config.yaml
arch: "mlp_mixer"
horizontal_flip: true
experts_per_token: 2
shared_expert: false
label_smoothing: 0.05
lr_schedule: "cosine"
Rows from block 4 of a small image classifier, named by matrix and row number. Rows with one number belong to one neuron. Each number is 128 + 24 x the weight over its row's rms, rounded and kept within 0 to 255. All counts start at 0. Numbers have three digits each.
Before each neuron's rows are labels from the 100 images, of 14848, where the neuron reaches its highest value: "strongest on" is what is common among them; "patch colour" is the nearest of a few named colours to the mean colour under the peak. Only what is clearly more common there than usual is listed. The data: views of escape-time and Newton fractals.
# fc1: MLP up (model.blocks.4.mlp.fc1.weight, 1920x320), inputs 240-319
# fc2: MLP down (model.blocks.4.mlp.fc2.weight, 320x1920, transposed), outputs 240-319

strongest on: earthy
patch colour: black
fc1.710:118128141168109117095121130140100052135147126107133134157097092122129155128093151112126150115086093149123139115122154131144091081154141144123172115134118157126089098048161101127140116142161090130150133119112151106143101126152111085155123157
fc2.710:150144151152186104123158129104145130117150110164147101172100109125122114137108166129148156123151091123109115137119124147131121154118136176167147116109119132082126149121112114155139146144172115141150125118144150117128149171128147124092144124

strongest on: grey
patch colour: black
fc1.193:150136137149135101117140127121120103113166109087140130109124161112162135120143108116111096179164140136085164104159126122147133091108139167156097108125128108107126158120148124109131136120117136136147130102147126154118134106174123113127140170
fc2.193:154130127079132126124060144100135126096117119148164102165143115114120116169138102159136140098144124133139139108118158155109111124131146136110108118160125157111139114164096112108115119145167146114137143109106141085117126114153128115142144105

strongest on: vivid
patch colour: grey
fc1.413:126119139158107080122106106131111096142133176108147146099189104140143129137122128075117150146133131146088161153148093131132118107129127139154169149120124098112145130120107151064175117151115095123107141157167115119091149157155111115177132107
fc2.413:119141125088089126156149138144122116054110105151132127091103086114114138106144162105113103140129152093168114141134117126133110107131109117097112114121089098114123121155136115130107101152145125150129105119113147124114145127183151159083112114

strongest on: dark; earthy
patch colour: black
fc1.652:109099128131111078110128086105111122184154171106117169136124174133120109117104145122112124162124119163117169145136167112129150137151138139153144111116111126117070150087121136083149186122110122111140104079162110131103122146137094133161127147
fc2.652:158159116108131110168124141132129068113140118129136096164131092168085162095135122099122116147122155157122086138160122147102125096116117123161159146131115129142165112135169136091102119122137124147172156138083097110145178143097101125101118134

strongest on: tricorn
patch colour: black
fc1.197:137112116157105125140157131079114103166128165092122145165133133150146097122108133107103125148080131102109139103115152140152143094177126118158157106110121147111136139058122127118147117114145096126185113112142156120119099120149082090113119193
fc2.197:150134168115108151104156141138148123114113110111133169114114063174081117114114158137129152143123129115108076122141158090096108119120118128166112117141093122079124135111086153108139140168141152133153131133155099117093144128126087153065124145

strongest on: cool; burning ship
patch colour: black
fc1.692:118108112166161128094154094076085142146172117135099132151139136113120110110128152115111128127136155141099144139188165133137163109182129137174121110146121130107101103117168145090108172125089118094130156125165092127146121137148106104176130143
fc2.692:136118131099119126143108103121120132115127140146090115153138103129131155120144120082138122168160139152137129135099158122152125180129112136140144160137114162150126148137155148141119110119171121151139136150117134101181155119140130109127124081

strongest on: grey
patch colour: black
fc1.456:174116121136106161121130095104119125199110166081082141126127109159141099179124116116089127111083105106137128079130160104195144101169138159142160097112130135139139143099125099126152123117126104122165117109132134166125102146126137115134069153
fc2.456:124146167087164120130119160155102155153115113157124136130151136124095162146099132158123132147103107135127121143144170171111101167158154119150148128134158138161104179167110168146121147142179195091113137151114151127115123085103167157085133118

strongest on: vivid; warm
patch colour: brown
fc1.143:134117124129098148119136137112099127113171147132101158143122110114134121146112108109162116168091109134114148183131128117127163105161104124170174138159121112142092145122152141078139132127089117125142096097133129133099111170167108131150117180
fc2.143:147119132123144129130156167138174134127060147124154093162133090152113145113141095098163118110099123157139118156114114140153140174115140113133130127187101134156130167139153174133093129103167130112133142153116129117103166137103148167108099098

strongest on: warm
patch colour: brown
fc1.477:111137164137115127130160123167134136132163124101111142120138096115115110093120126142155123122122128130103149131143154141122082071139126147134149130130137093119095150094098134099126157122132112134164100125149117114093140163153115150129153178
fc2.477:130165155080119112111076133136149140117115105154148126143139101121093168099125108126162138142148126134141110150102165132107132153126139092125114099121123150139140094163074158119080094102153134108146103148084120102142180138113165142136123078

strongest on: cool; warm
patch colour: black
fc1.615:139080148128108117100117107096090123166140141104086114135152126131159089179102160087135128129116113102131144120157117145182157095166146119153142125153123114105078126153119106115128133113095131098161122096162144145118104149110128067143139160
fc2.615:185116135100143094145070149154113131096116096147127134135153137154118156124127113155139131128104145164114125138084131141086104170140149153166124129154119102127133175125130155125120128115144176103154095132076097126122139126113142140065148074

strongest on: vivid; warm; Julia set
patch colour: brown
fc1.434:142115136133117089106121111146125077108124161102155127114160140121126138127163107109148135122125112128141124125098122140136102100142167117137164118137132166099139118128083125135150130119155095113140140139124095128104117117138120068156166116
fc2.434:153134130150074164147115089126168137102107162100168132104128136151154123122159101105183137117098114154151124157114153108129137113127158113165121116074179112165125138108121107082110134103100117132158076134102094161135150146136154134124170121

strongest on: vivid
patch colour: red
fc1.116:092119151148165126090139161143134120116154122108111149118146147112099118112131109125117187119114135143110168146169130098090133154135118110137124110158108144124101154128151147116110151086121131133141147132142108118107125108129112174122145134
fc2.116:118143143113156134138100147167111173087097117143133118087108145130129115137128096136137131080153107108158136109098086126119143201121126119122116136152097116174144154148143118144126080118118128103134115134128123146149104123144157149107142073

strongest on: dark
patch colour: black
fc1.531:118128150120129145101158121099128132113154146075136139156141164097136119126089128118137134118062141116136165102171121121130097145152116127124144140141087146115105179122098134142134140124093160109141126110156123119094126112130170136134139142
fc2.531:105161160098151134138120144140131151122128136129135177053124127132164154149123135158126106080152133145135119123149127127077119153113125121099154137167145155128120115124149140105159115141120150120117107113131114155176154161136116131091146085

strongest on: grey
patch colour: brown
fc1.448:159129150166139086110112107119127129170161105068091122096131162112176092130126108117129149157097114131112151156121136120133140137171145128137145134127174140138111130115138089140150173151081134114146107093158113151098125146151146105130085112
fc2.448:158163128120117122130120147123118127139135102114145113162171090152126158172130117123147113152089143150101141134099115186138147121134135161149127124174119114129121158089102153115131123093200143096147144128103123114149147100132128113110137099

strongest on: grey
patch colour: grey
fc1.173:166122124142136111120118135147147134132119135129122141137132095122138106122096186155176070066097096122079099124131129129123113113156140122122131181120163159140104118137147126170110152170096097142144083070145133147161115175160114117179140170
fc2.173:141127127085129165156175153143189142130097133120127117090117108105114131147126132142126207136103121111104132156140094140138112137111132166120104130142132131124098130097134150130157100134156114121137152116101126146142121149112104132114090118

strongest on: warm; tricorn
patch colour: brown
fc1.60:128086169141144100120136157129130108136106129078130135129108139134129148095145105150112158101112097146140117087112144110134117062145166147140158115150159138134107121093146148114128141123128100137143104103109115152125101109137095096122173131
fc2.60:163163134087147119101112117127142147122099092163125137101162121127122152154119130156129126097171114172141123177104162141124136156129123123179156099111148121140136168147078154145097158120181164115163133142119123152141176152137142130164163100

strongest on: cool; burning ship
patch colour: black
fc1.696:145139086155139115114152118116096148190128130139086123115141149131183134158089121108081122150145136157103187156143171140157166121156081125101118138149125117100095130111105132140125179123125119117185115124184120130121166120101118132127144126
fc2.696:107104119136105147136122134130159187132154128164129099132115118163123118160142129089112164136133119135155153178130118134173147096155123134119170147104121102116131136127125128109110136115069080139134166115129108134187102128116154121142175150

strongest on: cool; tricorn
patch colour: black
fc1.252:144120107161103135110127109073137148125141126115096118153102128158158082140099125159130126139158092080142142097148155174114131156159137097129127081101150097131069127111142099146145111126133156126144143098100164143147086126156122128149094161
fc2.252:132142148108162070148103133105122124128110094126139127137160120162119155126135119143146114119111131136078148128122116169140135154151174170147134152129102176088119146134072132170123141136180180119126136133101179099084135102134143119106160104

strongest on: pastel
patch colour: pink
fc1.684:136108143149124081141165095118125110162150187064129149108166116110128091125129128120134113119123125138120182135160128071158119112154109151172128130136113136107132138076103138125165135128114104132097096133156096129074140181151089128168118130
fc2.684:118131129103136115142135124118155126107119114125179118129136091148096118094126148143139114162164131154127143122148161145119090108158155131126079104108152126129154120107128134121098180148159127103182115118121113110106151147080124106124141109

strongest on: cool
patch colour: black
fc1.92:153116114163068144136184146117128111149141119119132111119130129078129064148126130125144118121108164154128137136164142104168109102155130142144134132131127103077156079088111155124119139155111134160143119147154133127088102109114108090120125135
fc2.92:134098141140086104125156131144117092117110121152137123078166124131130114163102116115148138136122141112100137155151120096143152093175116125157169127129093117130123074129119097117097124166124101126192085123169127129138147190149134128137189121

strongest on: earthy
patch colour: brown
fc1.515:105156119148116094147125099124122110097175103126142190126104156146136114130129131138123131122129155117111143146227150125079104140143140184148091159100156132119113153153100145131137124142115131129131126145174119087108146151202097139152154156
fc2.515:152132116091091140101113129117122141107128140098157144121155137144147223111132122126105148146150116134142116128113141135148105143137111145134116096132100151139123111165108169149126120104153162107140151200122126123149178126152107164088170055

strongest on: grey; tricorn
patch colour: grey
fc1.582:088122104137129106112112146096122110129159157114146167113138147107155132091061160106154133129117088126120122147148151123120189087145124095152115143129161121155081106110124153098156105163086120089144107103107114133151174146155101116166122125
fc2.582:112137176093133129132102156145174156114111138180152123112146137126101077135091118144142132142121098100109106145090122166128120140129155130129122118142135137128097129151139107147164077094153124122143118107085143130147130139110151148141092156

strongest on: burning ship; warm
patch colour: black
fc1.269:133117148160109144078163105096138125156149107096108138119123138108147100156136103121111149150092150109108128100166129135130134100111136154116146091124143162114104121131103115122119170080133152123166128147144155148116063099120130125108111152
fc2.269:110167161100177157112120160165126188090129110163138124107114160139135137142113118149139118105163113129127137137111122124116127175126153101120157113160142158173122174144171132136122115140113156108124134091111115137145122109132165158124151113

strongest on: pastel; grey
patch colour: pink
fc1.486:161118158164107102118152120135114114180158167074116173108134124113147097114146144128107112156064129161118151112155129070119118123168104124135123109114112128104123153096135120074166154129098136126127080147150095130089102142144123102174117132
fc2.486:175117133154140154135110119105117140129107113108175115150096115140141104151135117155147109100154130128137089095087128146122107150102168131136166122121108133138115124165124095131159141103139150089133102131095117131137133144108160160117132108

strongest on: pastel
patch colour: pink
fc1.74:108135136151082109143144137118118088158161159077135150115139115132142125166139130120142104153111160149109138097151152134144117140175128131120131103129085147107109139112106138083146192090126092104133104132140109131085125137129126096163152145
fc2.74:137175103124153152132147113151150133104109142139147121156117069146114121134110104136137159160093149167110109150117153123094146099119152099183131124116124126142147122105147147141123141091094123107189127120140081113169150156083159157127112152

strongest on: cool; dark
patch colour: black
fc1.675:139137125122127105127138137104136106135163156083132157143129112145120145142102096133090128160148124153049127129110160124088107117123121182133128101121171140119086094120176107120112160094152108138132142144148099116128110090141081136112158132
fc2.675:136120153119128156107124117155101142086104091128098117107145122116109160150135128139095114105117098132151119138072120121166180156124137103108125110142135143155112151137152136165155100144118127091086132155099130113118125114150162124135163101

strongest on: vivid
patch colour: grey
fc1.241:164115138144089106131100131121125070147131118138127148086133115130141124158119125080148133164126147114111137151146129119111147098141136143138137106158130105113129112120138144074204149138130078134121146177127081102126115140126083138183112115
fc2.241:157141126108106143129132151142128142086085143139116131119145069129107130103141143122130129122137113107120103164099127116149126181091133159102114125118103096154121082147159161165167087150140116100129131150109138132169147132174163152100138114

strongest on: vivid; dark
patch colour: black
fc1.438:116110131136205122118134107149128155133137107115118127118151151064149099099134085133106139157124155198106173159126117132126137122112105129110135137118137143134135170119085089151135155130118128119127109145158121108071122109180133147110141158
fc2.438:151132127076111172135114142164121160069131122161139117114109140100158123166138121154121091113107138130116142175123140112104112112129130140133128123186153093164158125147111130107138085111154154138167111107113110147164172138147164152110125082

strongest on: cool; dark; burning ship
patch colour: black
fc1.753:119116133163130124140157135082146121141174138108136113140123121157139119138087107123093154169086147161107125147173159110118147136201110119175121126110147142135113122120165134085141151078106145122126132094155073113128098126108109113116130148
fc2.753:149144134104086122125137114160090129097068136130084120121146116123137175157129123085128124122142134115116112130105157124167148180129125106122151166130105137168137156154164167142116113133151119119117121159105133111155163137172139136116169090

strongest on: burning ship; cool
patch colour: black
fc1.108:124110143153121134123171138086135144126141118085114145149104136097116096106110125119116153127117138146101122142192144111120125138150129138107117136145108143107121111142136103105131135092122128103163143127134085147093127091147094137109131134
fc2.108:108149133105141154110134144180116178092135129162127127102145148123134155159121130118129123098154105109138144140092121133144143175110128108115145122167118128186146183158172137146117097145115131108107120148127128146137151115154177158122164098

strongest on: earthy
patch colour: black
fc1.453:126135139180125128089141141098093122134122123093115158154102136140143148132144141114127123100100130126100146114162157131119119072169132123180150092146197135153108146114171105099148125140138108112129144109126118089148099131162081114135087176
fc2.453:165100119075133146136097128134141153103066159167142123116122164144121147143117141153134152162154109121124081142143126140095128148168116128146144114115132142161097140149099153121106097171147148100148139149120158110125141119123151143081132109

strongest on: grey
patch colour: brown
fc1.356:148135126154119119133187144123111132152175138113131150128139144119139091137122136117094096096105136104137156131122131117156137070126112119178136121132118095123118162122137108108159121122067134109170150088147139165114085157154094119155139127
fc2.356:140147135130117103126121147113134133126075134101119096094170110147121206166102112121125110145115101137134135174114146150117151158160119181118139126139136104154101154159110183108171097138122135156118107181084134115091171113116148156116150125

strongest on: vivid
patch colour: green; purple
fc1.502:161104105121103144154134093097120085147110141124160167154124126122101073120148134134125145133135156129109116178143090147145140078159130145143139141076102162070147141098124140106162151123131120164105126152117070110128110164133127121134156156
fc2.502:184119117087113148219127115145155169076126118104150098101117141138170116099133110097127125126113176126117143098111130123147111134141133119146167194121109097153143144156168133111141101111085122173154100077136159139110132133117154140126140151

strongest on: pastel; grey; burning ship
patch colour: black
fc1.490:122083125142132086123155131090099126165172162072120176151160146111150067169129117101150106162111106148103164148160107113165133125155132137130119124132101120114114125129109133088164157141063106088111113115165081108122131138146114115169116125
fc2.490:117086111131081143139121129127142147097132118117172101116094107128126108079139157099128123131131134146167115122115093137136094098145101102146146111139109126126140140125156101114143110097069101116146113104140121130141139140119144138150145083

strongest on: grey; pastel
patch colour: grey; pink
fc1.548:102116141135097108109121128114148124134160138139138111144118132071121104144139138112137138164088137157117157157128092106121154152136129094158130101130084137115111160122119135126154144106104099126108125099121100109144116163160169118116126114
fc2.548:139116129116126146158140150083166145105090145135184064133091152119142112159148133077147125121143126152158120101082166145167125103116131081130139133164122125127105123090130091112093117090139123088148092147121120118139083112097127069129147106

strongest on: cool
patch colour: black
fc1.620:138111121162111142090152099053081099149114097081107126136100169189195128147086108090100114094092111125095142086122168138143113125188154135118167087107099132123100136114167104104120120148150139119169120086147131141156104121169118107128121158
fc2.620:183123149124133126130128140127125132128082113134131118140119133180148158138130123185128125121114129146094109128100145133091111144130144168164132138142108138132123144127105144112158128140181146129131124140109135142162125119148141129069172131

strongest on: pastel
patch colour: pink
fc1.184:164112137143097118154155109147074160184146146069092139099163128099136132169127142113083087115132141108126163133158125099142135098151103165153132132129122123118130157126155142091142163125121114149118099142163137142097121139155097123150146127
fc2.184:137133104120172116127121167137138157120117095142177115145161121093090089098136129124135137118126120143117137132110153124142123174150134133163145121162172174160140177145105127155104133111135114106150121132121118120138152115100195154143144120

strongest on: pastel; grey
patch colour: pink
fc1.282:168136163132120107124144079127123121179134117074113126103154156093128128143113123086146133123086110092087140152151139101127141061170124134151149118154130109121113137144138129095190148106124117126131097113183095127109122163123096108146151110
fc2.282:139145120143137125142115130143126130140092122124122129185149073134074167103106133085113142134112162181112091148098170161137128142134151164149128129120162172146125145147126150159131145098149099107162125146084109094120165090111168129139161090

strongest on: earthy
patch colour: black
fc1.8:111150104136118116159140091115121109126146113085121161104133120142139123115147110130114110156122139145097146119151155105121132124170143142188126151123122101118119120136190102076152169144112125131143117117168077124126158146173121139138138167
fc2.8:162115136146116129135091138109130111130108147137126117150130084183081162107141115116115137149113137131145069121100184149114129138118124153175120121138108155144126123114108168110103139100161160113161163146116126104127142123164137136117114125

strongest on: warm
patch colour: brown
fc1.271:107133131145144147091130122101110164120129130086090113112108105096128151130122138118142113116129082200100155097139134115116078119141121122102161120145131118120101126127101129065138178101128103155164105122128103144081142132119122096144162144
fc2.271:137116134094126132143097101159162157098087108153112090124139156123120154144127121117121170116141163114137093157109137117122125154106146103115172143096124154152170139133125110146056096114144125134143159137115153138195149110091152145170176108

strongest on: pastel
patch colour: pink
fc1.420:150128144151145086144136099137091108161131122099128161129154143101143101151104147063121114098095136117107145140161128125140155111150097150138127129128113114099131133109103113135166150145093106138112105118186122118120104154166126087164138144
fc2.420:188116100095099129153117152087126096100056127117164127146125091119108173118136101133144122121159139159157069125115114128115107117129148167137124124146098129169133116156086107114129142081164144128127091146111166157138180118099089116101136088

strongest on: pastel; burning ship
patch colour: black
fc1.30:155124114128124083139175124083129133132153164101125159140159088084143112178130174138117102153109152115111163137171110093173135092142106107113152143148137132092165144123109104110156193156093111148111074106177135153119165138143102095152157133
fc2.30:126117110160108125162121149113127135093125109180155127114120155144150138117110166141138144139146187120087079154139131121107172134151109149141119137159132116111167083128116112133161141155125131106083103154150131098138145134135134150102118154

strongest on: vivid
patch colour: grey; purple
fc1.457:119142152164095110120125120137152076169152115100147126126146112066140146165135130104150169145121149121123111139142117148136125107138108147128172121164107108072121083112146170109138150145143127146119127138155148093078121143135137130155157098
fc2.457:114110125153069099147163162136149123102172138126140163093149092105143108121164160102155106142093105124114173145140148119156151104137131111110152107104146096126109107089110115117121127140113108134137101077143135131115156113207129152094165126

strongest on: grey; pastel; burning ship
patch colour: black
fc1.695:139114117142125070150150107117125089161128152103141188142162128092163115168097143111145125156135129112090151149128135099142134119186126164152138109157080105093132118082110093072160159112091112111098127161157076117132133166148120113183110108
fc2.695:138092113092129149140116139110138133064114124119162080131127090139092139127160137095118133114145143169127128132089119139135112114117145106130142124094127101164160113121130090126114122120106107121153092105098127114089137161082145083130180105